config.toml
image_size = 32
vocab_size = 29
embed_dim = 128
encoder_arch = "resnet"
encoder_norm = "batchnorm"
encoder_widths = [64, 128, 256]
text_encoder_causal = false
text_encoder_layers = 6
text_encoder_norm = "layernorm"
text_encoder_norm_position = "pre"
text_encoder_activation = "gelu"
weight_decay = 0.3
Rows from block 4 of the image encoder of a small contrastive image-text model, named by matrix and row number. Rows with one number belong to one channel. Each number is 128 + 24 x the weight over its row's rms, rounded and kept within 0 to 255. All counts start at 0. Numbers have three digits each. After the name is the row's rms in percent of the matrix's.
After each channel's rows are labels from the 100 images, of 14976, where the channel reaches its highest value: "top examples" is what is common among them. Only what is clearly more common there than usual is listed. The data: rendered scenes of coloured solids on a plain floor.
# convs0: first 3x3 conv (encoder.blocks.4.convs.0.weight, 128x128x3x3, each kernel summed), inputs 0-63
# convs1: second 3x3 conv (encoder.blocks.4.convs.1.weight, 128x128x3x3, transposed, each kernel summed), outputs 0-63

convs0.116 102:138092112113128100114086150096096093135102102142119105130078104113135126113091127118089103126111127140138148126105137096116170079101115099111144122093127095112117104126123103135129121151102130
convs1.116 085:128143118139172124149131114160145117144105120132134131163096139162144143089155137155092127141141065144067137091157148108089108149139108150141142120140109130115134127090098104106162098170142139
top examples: red object; light from behind the camera; its colour: red

convs0.24 118:155128141133122115086131111131132081137107094132150150135108119136108127114120111145153120110151132105151118111142112155116107103137127125110119136103143174123145131150164170056175139133147131
convs1.24 105:129115140142134149164126162119124116143115135136173110148151085140114141170107127142159134144138173074130131116154133139100186119114128155090092140144132126118095151112115118145121096151133120
top examples: green object; chain link; its colour: green

convs0.47 091:150083115130145117107131120123106105121106129133131112128148098126113089129122122097139118071128122078131110125132110102123149157113084112114122142126103117137137139129127128092127112110124120
convs1.47 092:126152114105135150128157095136071164119138148129143154122149134106128162103128123141090095147113143167135147117146150134113096145127126148141085157126095142140124155147103115163163157099140103
top examples: teal object; yellow object; its colour: teal

convs0.1 090:113108145120160121062095118082103158156139110144107113134118119109135131100087182108111148075123133156117116181126125130131149122150136111129102133100101109117166109119117127147161118074116135
convs1.1 081:138136117156091166160122091146111119137134131083138133148100129147177166096145126141119127171103087116109157120131113141098083140107134158112104122126059159125151094146109117145181092131099147
top examples: teal object; blue object; its colour: teal; its colour: blue

convs0.17 115:126136118092121113136132130143123151138117141133148109121135119150106097063122117138145090080130125134122093119133122105118113139126137134124103146124076116114139140063147130142128133135132105
convs1.17 111:115128162161133149114162146114127139134127090122146063110137159138142176166142127164140137182114153124152140127123120141123137113134132154107101083123062128133131124158121095116118117129114108
top examples: pink object; its colour: pink

convs0.93 126:085151061125129107105101142155083129126122148113142133152131083157135128117116140083119121101118155087119094132146118137124095129129047146087109138124136139111128090145143113094111136157103123
convs1.93 108:101120155141141156154155145103104138128108155130150153160115156139170155114116113152142113207094134143143124125120119129150137143162074167136118141126136103107113175175131137156114133146181159
top examples: yellow object; its colour: yellow

convs0.59 092:116082107144149114101116099114113102157083135130135116121100100136112118118129134097142108094126131116123131104157111127113131150109096085115176155116106124144123151115132158075131146126130129
convs1.59 096:159156100134136155132142118140069149113135154151165145148169145112123163098112120121120096155085151154145132124124163113093129124133131134131102142098094136122099157143136119174147140116133126
top examples: teal object; green object; chain link; torus

convs0.20 082:085103119114105177136107151121103094094146091145143128122067131148136107111120123143105102116118133089137071140152109157127138158131141156154106112113115089105092104111148108113149163141099139
convs1.20 086:133115144139151109133129105135112085139119099140143114103119169150132123075130128141101106139113083114111145130156160130074122124109156140105109092109115154135088091181079110087137110142132092
top examples: blue object; chain link; count: five

convs0.64 091:134115147132125145104148109050124124136104162079136120139118132128129142117069128115118099133102123139082143099108074135078144110114112102121112149114127101113128156104078098127140095126161137
convs1.64 088:146135132131135138170118142088104151093127166142162132098147167109134139101088157104144151173081161108156123105138128100100149123130122097108113150118113130105118143156132116119081117119165146
top examples: blue object; green object; count: five; twisted bar

convs0.54 100:150120129108161111143127121141115113141071135094124119141094096086150116155122143129104099121123119117103137069140100113120089114114138109129155139149122109146113113128068112124121112115140139
convs1.54 099:144138110172173126135128130096103150115128150167189108137108144163180165098120177113128120166111109151141147111127153103129135117162112117107158127136122126153127159133134108129150123188147154
top examples: green object; its colour: green

convs0.10 075:119115130122112069092117135070131136112075109145060138106123142100097175116125149129141192123129109140124105109090117125133114132116122104114164119142124122096085114143127108136118133071105139
convs1.10 103:103158132161125116104130119187099140110136121114101138161138112109137116129136143129137131116161134123119146139141128128100110109130132179135143112119151139153135142101096075127185135115100108
top examples: yellow object; orange object; cylinder; its colour: yellow

convs0.90 130:162144152122122116112120107129150125134103143135158112148134080132111116126092121156146121094132130047113131135141137131148118141116148117092122142106113093093144146121133120124114134153146107
convs1.90 107:152154140150149143135116182112164140118140077108140139133141103141144189106132129185147134188119151152136141124086119121153145115139111131141099073129086111097130153149128114117101098149096133
top examples: pink object; count: four; cylinder

convs0.101 133:162141161156109130088139116098104140133154150105138060133146126149137134112089145166095141110136131145110124170115118144149170135133127134161116156131141107096106147111137102129110182165121100
convs1.101 089:098100141161125117140178170161122124159134154137156103126117110150153140158149132157146115154198132107132166138130157116118156073136112128121101147132135152112117153122107146157134099155110164
top examples: teal object; its colour: teal; disc; sphere

convs0.74 126:079122014061130103114161144145123141145126127142156126140126133133131114114130118032145149119137132154144139130132140118106111128131054143103137130131107143143150054147128128091130113134124137
convs1.74 108:134153182147168139124140142117130145169143117100143143150095117154116159091094129182099129156109142144111135121154140122128147127119145133147100095132104119139117132137131117146129110153111171
top examples: blue object; its colour: blue; chain link

convs0.73 123:118085161106140134101162125135152125161138138135126112044158111143139124111121135150142090105128133031134143133130138129142123156118137133105133137099051125118129136061112127116125155129143133
convs1.73 120:059105140162163144154199169142097133128123127122146130125133136131159179155137146126138142170142133174133153125134124122160156108146120156108095129147149154115127123156115117124140113141098129
top examples: teal object

convs0.119 104:152123129136158132107114118091104120122119157084153132137119129114126147126077143112099136139116137134124130130115065106089105110116139144101089129135121100103163120133046065134112145131125102
convs1.119 113:116122134121154127134154138077158184118140156125150142119103143146127116088107114120115132135107104141143107105118175116141120141141099097179114137111111112122123140139178183150100123142153166
top examples: yellow object; count: five; red object; its colour: yellow

convs0.25 064:091117067142123115103130102147118124130114107080130122155117132105128125086110086074108113126133124116119158139093084118133114159106142141114067098147075126117120134135102151122144099116116151
convs1.25 103:201139007130114150137093117133106159124123132124138117146141121148126152116139098102084113120110127147114169131121139121116120151101124140157111123107088118127146130120112123157157179115099103
top examples: green object; teal object

convs0.72 071:109133121130119145101122118141121102143090147138112125124149115100082122121130103118104103139100151129095144080113098109129140096038146112099116142130135123112134120119046086116087095110100091
convs1.72 125:154176114129116118145130141140140128109095122121117117155144134104145127139053112087138143137087173134171111149108132108132145122140091180142139107086121174076134127131175138145072155103152136
top examples: green object; count: five; twisted bar

convs0.38 126:082145059124140122096101141159073138122126133121144121153137067146138118125121143078114130095088151099114094153131114126136110122126059140084111138136129136127133083146129088131079137147101114
convs1.38 093:119125146149148155158159149101097123126116150132149141171105155145176164105120134155148120212109121120129142138131113141144145129146089171133119138147140096102121158169112122133115117152166152
top examples: yellow object; its colour: yellow

convs0.60 100:144124120141077134102134090102145057115080147120134116103135105147110127142093145117113096102072125130150138076113110087093106126100130090141133142144134145126149139110124155091120096138151122
convs1.60 109:126133101125123119148119128128087100107144157137155147090167166101142173077105132105141119164084133110146126125115155107132115129144130088111136185135131110120131142122114110126111165113168170
top examples: blue object; cone; pyramid

convs0.27 143:093086137124146122121151129127093132127144050112090099102121142079134124103133127146111108136129116160121094104096121127110148131119128071129113096133123122137127120096089087119148133105102145
convs1.27 112:128146138144169144137170161172169128158122089149128135137129079136135157115112156140154159160153148163144150145128148122135155107139145150125101090122112157127116116140146132127121103138100161
top examples: blue object; its colour: blue

convs0.88 093:105115130155122030082094145135145123111140153101138126123095145128109113104128095121147159124122103138119105170118098132106154111108124124133115120066106120129075111137143158114149097152109132
convs1.88 097:109123150161148137132118166098151109111100142147133139104098129142125126143096129112107175118110110117144149134129209092121164147161097085131095146118115127141115147130162130083104118149128184
top examples: red object; its colour: red; cube frame; torus

convs0.36 107:137081116101113117110090163093091105120103115120119107132048119123120135129074138112090096128124132129125133138109131088118170095093118153090128144088132107112133099131111100135127122142110132
convs1.36 097:136103116143165112121134105123155138146138131109141132138078127174131145082152125164079109131140058142060122074150146112097109151134130099143146122135126119134141113101094111117156081175137133
top examples: red object; its colour: red

convs0.77 105:132083110099111131116093155096085103111103110115128103135045124120122135132080127106092098134125122129125128139120125096119167098088113149102118132100128114122141100124105099128124128152103135
convs1.77 086:129095116126149091114130118117158136124146119120154128125085139172137143079145144153072091136135046129074118076145130121095095169122134095141140102141128111132152103119093111116140082163128135
top examples: blue object; light from behind the camera; count: five; its colour: blue